config.yaml
model: "image classifier"
dataset: "close-ups of made-up surfaces with and without defects"
train_examples: 203450
image_size: 24
crop_scale_min: 1
horizontal_flip: true
targets: ["defect"]
num_classes: 9
arch: "vit"
norm: "layernorm"
norm_position: "pre"
activation: "gelu_tanh"
mlp_ratio: 6
head_dim: 64
fused_qkv: true
bias: "all"
qk_norm: false
parallel_block: false
inner_norm: false
moe: "top_k"
drop_path: 0.1
num_experts: 8
moe_every: 2
expert_mlp_ratio: 0.5
experts_per_token: 2
shared_expert: true
patch_size: [2, 2]
layers: 8
width: 256
positions: "learned"
pooling: "mean"
label_smoothing: 0.1
loss: "cross_entropy"
residual_init: "none"
optimizer: "normuon"
muon_scale: "original"
lr: 0.037
momentum: 0.85
nesterov: false
orthogonalizer: "newton_schulz_5"
adamw_lr_other_params: 0.00077
steps: 10800
batch_size: 128
epochs: 6.8
lr_schedule: "linear"
final_lr_fraction: 0.1
warmup_steps: 540
weight_decay: 0.009
adamw_weight_decay_other_params: 0.01
Rows from block 5 of a small image classifier, named by matrix and row number. Rows with one number within an expert belong to one neuron, the router's apart. Each number is 128 + 24 x the weight over its row's rms, rounded and kept within 0 to 255. All counts start at 0. Numbers have three digits each.
Before each expert's rows are labels from the 100 images, of 14976, where the router gives the expert most weight on average: "responds to" is what is common among them. Only what is clearly more common there than usual is listed. The data: close-ups of made-up surfaces with and without defects.
# router: router (model.blocks.5.mlp.router.weight, 8x256, trained with AdamW), inputs 128-191
# up: expert up (model.blocks.5.mlp.up, 8x128x256), inputs 128-191
# down: expert down (model.blocks.5.mlp.down, 8x256x128, transposed), outputs 128-191

# expert 1
responds to: scratch; woven cloth
router.1:149111090151082140159126129127105121127129140140111143151080170137147086112125087127134103135140142140088106156119110072087157149156122164106094176086108155141121092122114119110141169121085141
up.23:133117115143168135106173143131126106107188108145167135101124105127135110127124156201096125122145218125160151152146138123110149110130131134119126137114102118163125135127148142112156114129131149
down.23:095109111108134131154078099141149120169080156149091121144123132110120163130140114121142142129155106123115073122112159103129118152073078153077104142132137142120131138120105131129129106141118092
up.24:142143176104136057130150106121147118096134126111128162153114141151154136144119154142134119141130155159144160101097102180074106086150135106164148110150105112150153171109123163111124080084135122
down.24:113122123144138140143133123137120143160126091139139119132149154118091163139143098103144146136163135101163129105144142130150126111135125096135087112130162153091089129096130132088086174117153092
up.25:108113140138144105120111099160153119155146147128112144100133103150118160131127108106171155137140125127137105129086123119133109164114078138070151127134130188136100142128133146133131149145161100
down.25:100102137111103145097186102124145140113110120117097099143185125103136129109177136164113114114105092122132119120146114135148136131120101157168116124108141064142093107113112123185154137126081159
up.26:109194109108147133156157137111085137125140154101157117140144127163117128106125102104130144135125152081152111120145127096129100161152113126107106102135162151169126127112085129124174122107153126
down.26:114146111163159093116155118148140108103139133119112130119108129111087122167136115132122113104176131133135105126116115144100112094154100097092119143107144098146138122121128131170142149111150144
up.27:144102117125108118133141135158091158144173128098170114110136158087104106125084146158085096123179125099142174149117136158162115081128111155125078149127139106154141100089121127113134150074089176
down.27:128131123094159125129119112094125091131132141077106164153121111157078130075156115128153135156151115098131156120101117165111121095139098084112105101126133124142160121101103150143128119132139154
up.28:154136092125151133169144174135158130130128128098151091159127134157129145086139125116125101127124125083121107098122108129117105141154154075095182077157152153098169153102145137068092120108147112
down.28:145113123119112149149130160143117142090136124123086150119185142107099128118100073137129169078169111099073097137133150128182149124085134139140179161166136165158132100103090097156155158148099143
up.29:117122165110158131123112085127151130165135150133143126148145104095098120120074140112122120101099137114118105105155148159139143207093149102143157126124119125135102100136094126166107150138149109
down.29:080093092149116112132140137114176091151159157137079138139177180129125125084135107089125115118153115137167149142142127161119088136164150167128143133188140137124114128172099150116099117115150095
up.30:101098129143124132165100096086109138128117083119136109152127139106081132082091130109160082124117126112108113142097164126106122147164131097142146122134106138161178134138126121124160130111133123
down.30:109102123125159096136172146121134167169128124196122122101137131089136134127138127099125145101135099096078125117130106113144116140088095142066139128113104120101183127129125138118122141135076118
up.31:122149120092126127133133135116091116109111106108117150123122114122163148147151124135157141138120127154154133120148140091114121153094134140112110105117150140117112106107144095087138105106170141
down.31:109123190115108121148135137130126152140097130082152098117129054139133112127083186116108125151111160134136109091125148109062150136162114114121153138145159149102118137143136118144151143091125093
up.32:101091107141123148134129124117112181119135064152136194121157112138132114141145121157116098125142145142123185114128173134148123111115148148131140102123108093098139143163131120124129151121128169
down.32:085134128118122122084134131134132103165117165105156065126128162158141168129132100146138127174147153084142119149084100123133100137138116157110163139128093096132094129154142108135132131103078137
up.33:138139093165119112148127096167123084100144154141106127116145135130117154155145064091143148154119140096092126118156116095088162090134114121113165182163136108145124113126113102093158143133111120
down.33:093152188099120140098147132149114116120089122143074125119121130120149136125101149139083127079132121165161117125117128145132092093053108116118085101089138153133150070139137142157077143105129119
up.34:177137104066165159153156130118111104106135134141118138125106109158107127149129116113165151147153102144120155112130105117098137071141157121121114116102087129137100093115150129128146114099115149
down.34:132116127078125142167104130113131117135119144090145124099147137109109115152105143072176084102086113147127120125125108128129099159127126099126149146108127111136152146083123128111172126104119153
up.35:158126137137199105119097144123132103132107094120137121137161117126107124114159095142104099112099205129121126108147126105169147111173101143115102124145091143133116163103140098182106141144143133
down.35:139143125134121112153104093159131144120090133104173140118181082121122117117124136094130152125075157113142140128128142116133148141188118113160170111121118126142141151152140105073117097165141130
up.36:116088155081094161142103134151119161107132134124114154130137119146099117118143116116102147077124154098129116124143121064098123140136127120114138119102127183161123152154130156126092111108095116
down.36:169081137101133093143119153080115108086100102141146145094145105122116166107112114131123173152077129142118112142080093128109125136133151146130137164136149116105129171152183119142149119143107143
up.37:106147151150123130122140165090109148154136125109141135134117109155167110147098140151104117126157158156135135100100171125101128155151101129063073099126135123137130095142167150119117125152137140
down.37:122067154131112138115127122186134137106177150146120152147160112172162153153153154179093123117122169161186120106103126114151117115102110137057126144109123130109155157138116118132105119149135132
up.38:145103120163139109131162152087134133132143104105157126155169133122141131129138136112125144112096130141139103169135153169090134111170122152127128121137165118122098120143109097124153080115147146
down.38:148123102109138125152136112130121136111129132145122151088076154198098123126123100103156100054134132095125148108155130133101138147094117121152120101109164157127118109119136159124137152129122116
up.39:117119149108130092138103088091132154141128140148105133135096107129119145180131141133072133111127155141104134090123123167141133109125097154137125160108153156162081109120114106173138163105132086
down.39:120117121162142182141104127119070135111137117115103112140099123126107118071120094120140132122114121140113072120137112157117130094129155140129092095161148109161109136106142126145151070128167159
up.40:135117161150135138146109087129118124130130105113112144119126100103142144156140120154128158101147135129130137124153092102072138143130129136133116165157132123145106124162116119139156146116117129
down.40:117125113077128130144155161128107100112161118127113142144139142118129110121135153126119148173132114104127090138105139090139100114155140115100114127084118170107114124148143116139116115121139121
up.41:079129177153147128138204164161122130145166147111144154113141112174162099147088122167095114119147157140157119082097143140127150172141115114066094105126102128140127127136140106137112126125164155
down.41:084082146137135180123161154113117149148176156116097183122150106158164132129120184162112181116094142129182132103092133104172139162130107110091115110092133103117156149128133110105111142124110139
up.42:119136108158086114108120148169104088147118143135163179131111135097149103155124112133114121198155099090118120133139151113149086108131129143178133123142161104151114136120089125148143107121150136
down.42:139154097127099135209158105125123170081111098108137090120141113117123117147136125143137093113171107134134134114136086129140142147153096152137150109130112151115142184102089147137108143151121136
up.43:100148138092166140178106139071108120121140136159127112107108160088098119161109119091169150122161098159136126177102130095130165111153129124126106117097151155163135122156107130148146145103090117
down.43:120142101150123125149111088120129143165115108105147110156178100134111118122132122116134140126108065077120148130166127145077133157103118079109129136123067120144078176107128087097132124130128162
up.44:093111102108122143090124120171133112136115139142121134120121139146117136158137135157129120165117139098103104103122146167098111124164161112103105162145136078153134154126134145100163108135134122
down.44:132063123120097093148118117108158187089137146087109131133141144142152121117156125104117097133161128124196127082079150087136116111122134136153101145140117148121144160098137145166117100115114081
up.45:116130162100154123130101123145124129114113152124135135117139112147108112105136115062145097174132103117121137128136161159139111105114173155098123088131097137133142138111115142071140126112094101
down.45:112119130104118104154122151146143116144141090151136120158126104130082102102125153116166141149132126153145100110131155122106097106143117118089124131100176101090092162132141111100186141104107121

# expert 2
responds to: crack; dent; woven cloth
router.2:173129113112124119106089151096164151154098120152146118133103083117113206141110105147166140136121180153124121128114131080100138131167158089174117153150115133124144117141134126108124133116174134
up.23:106152112164151111164104127119123090117109097159119147115115131122139113141135114151047156152113089092115101105139129111120158068109130114115131101148169161093122153106095103158077156145120112
down.23:120112102089121117128169142078114132126125085108103123085132074145136174110129154109141171135094118162137144097108108154163131099187113129126119101147154088144126138086150113113126116092122182
up.24:087096107095122109112135135139121146125151124155108112147132111136131097178110111107117125125151111145177125122100178097130114108176133155152135113108118161180119121121102126142144116101118103
down.24:115157127132152142155119109131121165105107151170130099105104125146112151168121083155114101113139032088138146107073137164074154141130133113122173106098132108132108157142138148126166154150135128
up.25:143138097125110101098096106121123130127120129112116155097139166124089128154120162088119127106149142133164110151104136106125101081084116125146166123136137137139126116143108129113111102148177114
down.25:106104132162171129149126144115089128145125150121093164150159113182140145114137125099090103111111140174113125105116164142118095136146104123130118118115145147139137101117134138120122125104103105
up.26:136125161084130134152123086138087176162122120106111123180097097166110154066124141104112128118094131137146169127128117150121087184120142143119145150120125147108148112165153127107134155170097109
down.26:067130141134160134144107115151161113151121171132117142113090116135160149155157123153102157123143128119164116123130142158091112154094135108105128134126144121138135170132111113068144143123122108
up.27:153118166093155146165141131146118121124110125127128154141119142119119079083127137141120105147087122112096132095166120120144119134181124105153095135140144167166068130119177109160145091121128143
down.27:109146140118153074167109155171133121138145123060112138132142111171181088169115144115135105103128126119157104107129104141105129120163103162146124127107103136119159155094121103148180112103141144
up.28:125143125139142152117160163163128126103132083094113127143081125132114102106124150155119122118090124123133140066144172111152103095126112114121097134135115133065108148106125090159134124120116111
down.28:147135177140148128112134121142126145149140074149145137093142146138134181171117122160112131110151098116095104139162133102143108075135118123075116149154133119111113115135139158118131143105159168
up.29:110140125099163122169173130147168168123094112113089062093130142131135072115117164126158099129168146139119133116134137108179116118155155134124153120095155126105177148183090146106146145118099128
down.29:156118134107123089108099062110111171146116113153151129159077143153137095131161158186126105095140098154130156105106138148117088084126118125173129123146102082084113128119108152121129132159137173
up.30:131113119123124128123134132100105148110134130145129106103150137161122138124109135099108148132085173157121098096140136120103147111121110149112116126123120115105126123084079123114137104116173112
down.30:128130116126123136075148179125084169161130146137126140077123135119110139150157132171127168105131136130141110135126133113149142091142108128109137099185133118109125143140155146173159130111136108
up.31:158145103135109083143080135140116119131129142119101169141130107157124114128106171130125145143119151147184143138096107155132135113138098182164143054119099152128098135117147189081143086102166136
down.31:162144116134157135142171095111136133139132118128132097115122157116113137176143094096142139132152129133128140109163130179162138152115142107130165101125142114093120113122113134146159136118117117
up.32:126057145123134133149153145152170150117135146123122148087133144093123133092179134136091125130128166161138122120124133142127149106138085060122140133153127160058130083138138120122136116117140118
down.32:138156115089113154127129120138123135108159112134151131136134171122151144097079102114174120177158136087102135114121161151174075118149126103130107122151113146094130138108157132195120161091145142
up.33:147107130140115113122125112110116121112098111073123147114137109085129110135099116136121111097124098110124086177123123127130127119134093163163125177099147136138137106161098140149092061151121172
down.33:142133123149134155107129118136156118110146153119104137102118178127137112128132125113153118169131118115126180128129150121158121146118148121131168169096136147135139146139146119166119102131099083
up.34:146114092139160099157088130132148131125114144130110153118135088103122184110101146131132173126076107098070134128149181124140107123147146080096153134120152098078151165115138155137104109128079140
down.34:148137131122124151089158125090177118126113090113144129142109155111153101142102135170139136116153110143170124129084096155154127174151132183154093129152119170067130164140160150149115141105120136
up.35:130130089101123156115163118122133133117109130103116131145108131150097109135120132136148104139133142140133091082168143106132128118146135089136109155136155115082113094133161112145125077129146124
down.35:150124080128141123140111113136122149113144141099108126135125137092135134150109095079088135130132135115138105123134113110126131141142150116122112123145130136118169156137152106191152145119147152
up.36:106120158148121128121110109130178106116132168130103133105084096135122147110124143158134161104117150151148131120125103098164131119134114149158116107141109091104155148120155146145113095124178088
down.36:116144141166127144115079187111119151152129103125134126135144143147135091167162109103132101118116102133144110092077089155152122160144120147157122111093145156142140110129102145167122173139096154
up.37:106114134120090143127154158119132162139126113100151092141132124126087131151135124088091101117139122108163119157099163148129105125114165129116155110150171104109109115119131152138141109164114114
down.37:125098135131158151120134127109118116123120152154075090136148129131126144102168145139132195133184137134103088110126134152156127159127133083103123099104121136110160119109067131125118203142103154
up.38:115122133118178096184102098136133113169108129140133156110195096111144110107148118102130123127092160097098120154127136160142125149133136138122148111096131116136160155113128121100150142167137127
down.38:119122147154120162143175155130122128119116129136138168145125177168126152102113120144099137140121121136120139081149169148081136162138112113131123129151150104173108120117111134095116147124139138
up.39:101117137134130139167117139140153123157092107172156148103176117177143083128124141116148143155121125091117114138070149125157135089141132137140115101122100155119105164087128101150109128157120089
down.39:153141131157150148102107139116149112110115104154059124086090091137084143182147124145152142104117157169136111137141104133159139083142138128124166073136159170152097129152129125157106144139120141
up.40:119103159132120157139103131125145155138144123116117135129143102133112126086120073130144189123113103133157114128128123113191115146082132128090124129118133109105150080101091147131106160140140123
down.40:117137140115104114101098103128172086119119132162159187161089125099126120158164135185153114112116195132125140110091141160142108152063110124131112125139128142161102090128164149143100116120141116
up.41:189127155116147139200146188088079096122109122145142086114097150114140071147153153125134112122136127057130133144132087121129142126133137140080124115171146130073148186109147107154155090140134160
down.41:136150133152135160118122139111105153127145068114145105157121148097117139148070143150108118144117129104140097136146161068152125154167181157102139119129161103119126180148115098176082146117107105
up.42:106143144179096139145136128165151161123119112132099139149153077137145091150119170107138118099194148176130131127107139153163084127133133129093079141117113176130166111165136114155116153138116139
down.42:060129137131131129136098080130162114097107104171074124159128115150153149141125111128109128086160114155154107118131140148151104088088119120134146159101175167132111177150130126122115113147146104
up.43:135176153129133151125128144106135083154126137138127142144113146092145122138101154155127147148103156143133121090125138111125120115116172157101090189144133102114096122155111154175167143133092127
down.43:093150129114123152140135140103125108152133134132129119092150126160101106109187115076170170065141115098139144127124097174121131138135074098123181132142104143178147119117132116049129119116170141
up.44:170121108136134142142135119087095141140156139116133099132133075122135137116150117124137140100087113167091113121124175119128139131136151094139104103164118096126157123114073156136124154141152151
down.44:138157114179118174127082123173166121111176150126105148100141115108115147115151085124112114091146148067088104127138121100099129106131108109130153139137132168143122170136128095132114095166143093
up.45:114159117116152083134131167131128112139096100143158132091142116160112126133119106132124156139092121098097114086119097124149095098132091149156119118127100115101144121097110136141104153165116106
down.45:104153137133106136091143090136115145109140104139133128082131084128117166147143122122137124105145140136110104142152135144169134101114132126100114145090153141120085114160145124112157138152077098

# expert 3
responds to: hole; woven cloth
router.3:125094116129087125086094100080120125129141151143158110187116122156118135112089134113128113143119098089143154133103123142136140123113138138125128134149123107163147137118113154091139129111139128
up.23:154100134143086099154104124067097126134099132124186135126143118129163112108116116140116111172106123130113125181123102069146131167139126166100140149113120125152079174123129109116118146154087140
down.23:152136127153155118131114162147155153121132082157147152130103149113096145116115123105133113104146120132130135081154111197103123119115168157160172115143119109117115119134100145116170171100126138
up.24:133126107141100132121131123124138094140129194105135115141110151141103164118107169114092114092164142146137157149135094097128134093169120104100158132139102095178142077134147138137124172158146126
down.24:161088117098120156136179111121106142099147113131119158113130075125125087115101152108125148134167105114159130132065164099103122147169109150122098119095155115118156127120087152187122133129138127
up.25:126147162087097127124114138117127119118137081139111128168137152194099110174158107156127123106106098082143122145103144151164114143089117150114125154065127112098166151162106133145132157119091091
down.25:147097118148147102137077108162145136091106142124113147114156125115148109100115195110114143111091137185113098129109151147093139150095148107170162106092128097117114115134119146158172146141208155
up.26:142147141122168099146141140113175104149113096157116112099130107089164150139118133126164089127073137139092138139151126193179128156170122111157154138131101160121137136122121116176130123120122147
down.26:163096077141134147152120121121105135108153121160134149101184100126107144100157108134169118119129102128085112153133128103163156129094115168090129139153091116116135138108179113137126157088104148
up.27:091158144135078148132177140137137119159127146157101147143085099152145156146112140122085138122160069154146130096124145137093127132117152119113114132104109115140110099126105104130135146118087122
down.27:183132135146147080127134142142107128108126123178154137134100150140123163139107126142138101173069155154071139143135077121168145157113101132163137158106141106150127130120143132134155164115143137
up.28:145092118155125140118119103100126104144170168141134114163094145160144076136148152114153121134145133129171147121120109125145105099102108159156143147142139116101151152122113139158109159143148111
down.28:103135125148134122166119146173125125103128139145129160133135131137127107110086190141141158140113180147076123092147133154127081118138120142095135109139107122130139092115131105105099121106152114
up.29:138147147074135110130153135127098132123105161129109152105101157148126129138152116166107092098145105098099120125137136175085166139095074148114154121134114096113120124085169145135147083148151138
down.29:107171149114110124114173146114132156154128100105140158120153104129132144143130150158121118152104086129092121121113174127140100144133158103108136138101102089111115104174138078092106120124132124
up.30:122086087126131157097057128159182109136118174137115090157118129116095125095162172115110144101100101130130103128098138101147123103117121081110105091128181096139149149149122152101147120134158121
down.30:093172147100115132099147097153157113081145124116104102112137105139139096123108156143110110127164148112144104067091121111124102152150103123085107110095124127109162123173133105157104149118129140
up.31:120145132129159139086094154094104140136088091101158122133128139096058117111141098163130125142104107157138146177164111129145123152115165129155158115105159128106127170107125126106118152113152088
down.31:130146106119103107132128141120143119129138138137086143124071168157141162141131101145148114159128141135110148124132101156132092139131130112160113099140103131129146089145141137104148120115157103
up.32:115103121168155132143160119141133105155103111120137070154116118129116160120122180164142120124086163110109139093148092130131105080155137141142156133127152137134160147133144102151164143149146114
down.32:109118086100139160124179135139142113124153171123126120171113092103138083118126155107130145116123134126139125121072167112129142110131132118090064107114115177100134089149110110132116153112144108
up.33:128149131124145129103153099118117150099156115119130152100156125092154161157154118090142095111147130133160110120135140149137103126159092145133138110152147094114119132130118156143134122122132191
down.33:122101140119114105142084099126149136189103159124065142165117102166110116124107144101151106124152164136117116163133099112126130147110142112105103147111099124120114130129138125147136113091103110
up.34:123109108130129126134126082114080150104152115160106157115183105109140111109117162117155128084109093180081140127165145144177131141107125166147165130118123130147141134117112169079136121152180138
down.34:135143120163125114146149150144160139128167155135140128154086111143160162134160133174124113131193130123141165162128112140146139099159138120157136109148128094136128119127143166140152144072077126
up.35:135112136107117118150145140126115073110096113114138157149106149126107131125129115058166116136072154163153135121136129117130171194130064129149139097117105114144128106086165128122128103108120149
down.35:131114146149129139139088173112094168080155129118117079127149096126110144118138113071145112138119063129159118157147116159123138153148139162108106131116116113112124123171099133115129145105117159
up.36:113105118167101119129139138127156132163112123121153091152157121115082101132121141158113115090134117132160098121143109134141131153084156146130157157133124091075115156097153091128112148138140115
down.36:126156084145142101083150149132168162136142113130166116089111126105152150129118101111159120111170149103173104116094125127139150128128158129131127159156116093093115134122130134092115137129157184
up.37:122141151152148167105174159111140119128119135100146106127136146130105147176109098134134119147078137137140123147177132126103142130112126107081080109103120149157139126123145122137137095126142145
down.37:137152074153151150141116151091105149156110088178144123152150141083125155160145127163152107124114084155119162132114149159123124090146088153134137159109166116079136154120144134073126167122088127
up.38:135166135131115141140154100115123122141154123111149118101092089129146096118078130098096112138133142146107142149171153158125157125167111171147124130125125107116201130152106136134106150109121109
down.38:137121148131178149146129158139100131143123138146108130082114126162090177103154146107114155116139112125080137117182105136127149097107110123114184147142120103159131150119100105103163143140125118
up.39:139110142116122123151125106105100119122106080106114173145115121114150145169152109141114132148112113121131146109120129146091113151131091149094141106117128125136137116123140162136129120155174104
down.39:119152125135079163091145110110140123125146153128139060142138164116137150119150171135114093119116151124155147126144163114142121118135135102147121166157163110112138125089087098161098097124149095
up.40:091105118148157106147101129175130132117105104130129158130140107151115123127173135151171148099119123148132133159134136096130147150076102093163136150126149137146109137114089092111118150151118130
down.40:119150114152083073122145110146114060134119155132105104128138103135141115111107135164138133160099131107118105145105112115136077105167106153120122149150134136131112141158119174116131100152127115
up.41:145085121115120155129123070158138148110143128093129154082185080131137101110140107083135131164167117140135150123106139136098109120123120120159123137122153107129122106186111099130168130136102143
down.41:132102130140148168126158130138107148131131137094061142098123078123125120129141121079138109165138116151092101107151105071155135114125114162126141132137150117098104130169131105112142121088154149
up.42:121131157148161144076098128128123143132145143121077079130120134089147117112137156120118164161145161120165132143105113153120162124121163116091172131118131088129139096148090165098119137125115144
down.42:170149141090178139146138101118144125146084135099106158101132087139123108115118147158108108132139126114137147117138127134115140138183131092113139117125093086190151166140115152123149114154148167
up.43:139108110107111106121097086159124091156141174090130156164103114115117108138127140140101099158094104123159141141113108144136097112134117118106154121146157115087136178125121141139111118162126129
down.43:083127152095110156118151108106107132103146147150146092174088136127141096167148130128107146113170068129128125128130180112108123089119102113094112123084123128148128095153130120151124116111115075
up.44:126179103105119131149134111131136124077163114120147130144136140091089129152118160164121118139159117118134079098165100096141135137137127120132117136139162120151107150130154064135139071153146112
down.44:131152111130146119143122175147116149139111124135152164118119153120103149109097069136148131111092131154111142120170146125106136134104122110141179147167103132107132100129128088104089120130139125
up.45:132061132135142163109154162128139130134107161120127096127118123163080128069125143086190165148107127104101126110116101120120083097107129101128156090173120124132139122113118140121126140156168112
down.45:097114118138157160108096146092134141144124162095136120124129126082137158095137143158121153130105139126106119160151149164126119111124155145195144122148131151143135143136129151160100107155134139

# expert 4
responds to: dent; brushed metal
router.4:154163119128149120154120147140144140134121126158143108124145131139127153118079092110137151168119110140147187117149130136092182088143165091144080097109104134120131177128142156070143103138138122
up.23:133134121091145153130132120111168126114099128154109146089163119141160136132123121160157137179114134126150144122064121104134155122159115101121111095096121136102140125113143105126138161124116102
down.23:112113154098151115110154115133105133148174111150100112135073147152110154194144181168071123117117115172136141099160133116112116100137127126133144127112143170150140140131114130108162098141135142
up.24:126138142094120126175139132111151097074111107106126116077133155099140114109120136143117087096149188105141121100102112136151139146099119091104193123126144090102102099098096142139102116130125117
down.24:142144123122161170150139146130148105097112137116158130105113119174100128131148109106104120132106143098121116164133086095156127101120145125088119076163137136116081135112141151145125097150106126
up.25:098097151136132177120095104108148090168129112141106115141116122176132114121145085127152150134123113142110138129160135075135168114128198120118143138091118118139181125151138110170117167110143127
down.25:084112169072082107100171159157162119125113119106145114089092130176152089150186150108141144127168131099152111157129117123154147124123134135119107088096115132111157120057147129104105132099131113
up.26:080141168127155124145110100066123104106111116111122114121165128131116150105070183135113154084165127142149148119184112127136113102099128145117122096116120122111181148160178115111117117172132095
down.26:144100129120143154135164158093116108127126093152173122120172127113145118111129119146095126157139181104102143080116154117134147150164102094130123123131116154085135111097101152133104120133121117
up.27:108158113100156105093105119136123144114107130115108139159121151105115151132133139145109169129134098185136147124114141126133118091121090140139105106152135125137131120085117142131151140143137124
down.27:126084115091167119135137141106129131141143073127151103111138144103159097163147167134114107129115164089151140131129119151138149159161128137134160123098108121091103127129144121139142101148113123
up.28:148127164120165144109118124158119142118150112145186169133149126110084142173147148154087108128154118161153109126119145142094115103077129146118107136149143124095155175158106104135139126110143158
down.28:125164146110134098132105161177125127097094111130154120145141117133114121169124158137127090157160104146110149170148131118147129151119146129115107134099130118100111119102106127136125166128150148
up.29:128144115133145115099194090110137124080142139099107083160137132066103114152101139108126136112127126126147107128125102102122152089143163131145149091107151116134119153116131098114097124107122160
down.29:162135134145103147124147103132109118162122147163154091120101115141181153122142145147118100142097141170129167172101128143125165159130113156112135161176076095162150102111119115137119132137108120
up.30:146159130134116105172128170106118115118119114120135183126148107173142123126123128134127116126129135111131151129065090186119059120127147158131143147127101150107143141115164149107143141139128119
down.30:147104099109155109152112137171101132088122111111124145129133137137081155133104119142159140110138155123123145127143190125142151112059110067137134131118156160136131094120124114092133095118157147
up.31:120103091131148167105136154079115158134102108097144116104127117125142163113139123115116175060144121120141126130155156111129137104142152161116170133126170134115127114113145122129109124111118134
down.31:146107119127164131118151154118145104135089108120095140138122122135121151089129148127138102154124116127134124153122138151145125125142080097121176108115153135133112131110144112133126063185156102
up.32:091103140148126123123087160103118135111130140131104106146136142093152138093154154108138134131135149157066117112102129104118133120124119140133130165113168111095126152164138114134077130120125129
down.32:160093120164106091125126090135142121137122101135106161127104134168106108121154121107084121124124161084157155124088117137142148112105108143138153130142111139086179121111147103099159076130147138
up.33:183117112146154124141182164115107124142152115116091126100142117120151151109117151112173140163109085156164138104094119156134112109172072099109140107125091110084145115119108157098114120137144151
down.33:130104113088101111139076121138137123114076137140132154133118125120100110103159174104128152130155138130115108189122100112116145129114148139144148098135123131181083144125150125120155135147130128
up.34:081181115117167107149123156109073117183147141107129069121149154141161086148098093138114131153117147151127156119142153127124154164120121122118076192089116087114128116119140113112131143107142147
down.34:105104127177144112139070124120144183120117126131120129144112099132113142127168114127130129088127156106171135148140090120159140116151168115105155108148119139100133130164179096141132157137101133
up.35:135112149109106136117129090125121160119120109120161141116133110155109148155076168091096165101098088153137135117098144138103137134135165169107135114127131081142140093130139168154156095138126101
down.35:117101139125154148088111113157150098128119121127150111140118158082108103138172126113101094159123144143175108129150107156151119122149082157137148134134130088142102135120120148157126119160139157
up.36:115135135099137109132127175151125151082189119135134185081147100165180123112134150129108159142145083170167121105107192138174170098117094139091179116138111066137128109142134146124119108107158183
down.36:147087117161148137137115105123127086141115122162167120100114158100112135140178123138161108082100104083103177121180105132149129143174166117147134139131154080130154100101120112102149127109143122
up.37:135114130129134091138157127127166110133129172129135155165113140143105110157108130093142157165116086141135130118126121127092128126115131158118125116145116106144136125098135134091135094136131188
down.37:128143112087155158119115079145127129134120149138148121131138135114150116203138106123112146116134094121150095122143153157113117097103147107095115164164089080088076137119097102141076136073189129
up.38:108088101103100131134060127094142118114165162089063139177096132156142153103146132109140067090177137126141082108101104146135188121114138094180126122143168164166116124126149151125175117113148139
down.38:139146090182147129143169145130149150162140143112125144069131111117142106099118096115121157163086176135091142108142128113130157161151136099143113176116123101103110131111116117119144117089147129
up.39:155175141095162129126121094083148113130097126112090117147089099129160160160147140158104159100116155113102144104116164176128156134116144117086116132097123085109145127158151146149160112106097108
down.39:130110102137104080123108121108104155137124120097110158139098080157162096075105126061123100146129117134137126123093125116170133110091149149177117121127064154096112132100129115112143132166163107
up.40:112100139147156164153094100121123122087166169145152132130158121129157127124107167138128160091069114111145147093154092151165076096085118107102163072120119120114138119081146123133131115139092142
down.40:076159142156138112112132144151108097117100111136070145133104119144137142152139133111159192130158123105126111137122137149096101132137146144133118163141110118118045128134131140119150132127121166
up.41:133122076173129092112131127105090137068121117127123103114162125163114114116091167099140125124124116115115181124142115108114137090152116124161130115153113117165167157130091126170098126111137097
down.41:152102173096106135127086202171166158147115131200158111152116153094171180108128132106124101114171146121095094141120072121109171150121132111116147131138133115119093118154121125090141156151093142
up.42:120118118116110065103156121096123122137193134081140142153142152128100156111097142107158112119109127132124123136116140168122126119161165102144143134134147142133120059117150118095146081121153163
down.42:160128105142165092174103140096140155106114108116123165077165115141074142104116130118151131114124130141128138148132137113135130170129101122192145123136161176170086104143137122118148096115113109
up.43:130123124098200187121119140087128123113094135115140112141171111153122112113126131169121107119122150143120148140122139102115170156121093157115161145156110104143155137130151186153132157143130129
down.43:163110172123131129142202150097142128112147141129161128114110106144117149142136157143168122146104109147134165102100092164126143131132122151129128145154134124116155115105109117156138098112096127
up.44:105146088135148170141136089130130121122091129164143151126135116135141130087142110127146140097099129130142130151113165105199176103085175109092131112148105159064124133134166152124122156138137147
down.44:157138170108084150123121125135123131091100108085078126154113123097128118095118127162144133155086153148134158141126117122122112096104109121130102109111175128141127094132149118128153130117117060
up.45:119082146155121165126098146130150113130128118075076115125128152145141107105099152088169123128123139138128133122120119104150110072168153149157132102118156131087107123164151152172137137099097117
down.45:110142139134112133186103117172131125067093132123119130159109124135145121100164182151106160171116116124111093108104102127119164120147144143136099112065157103140094129125131155132149192149107132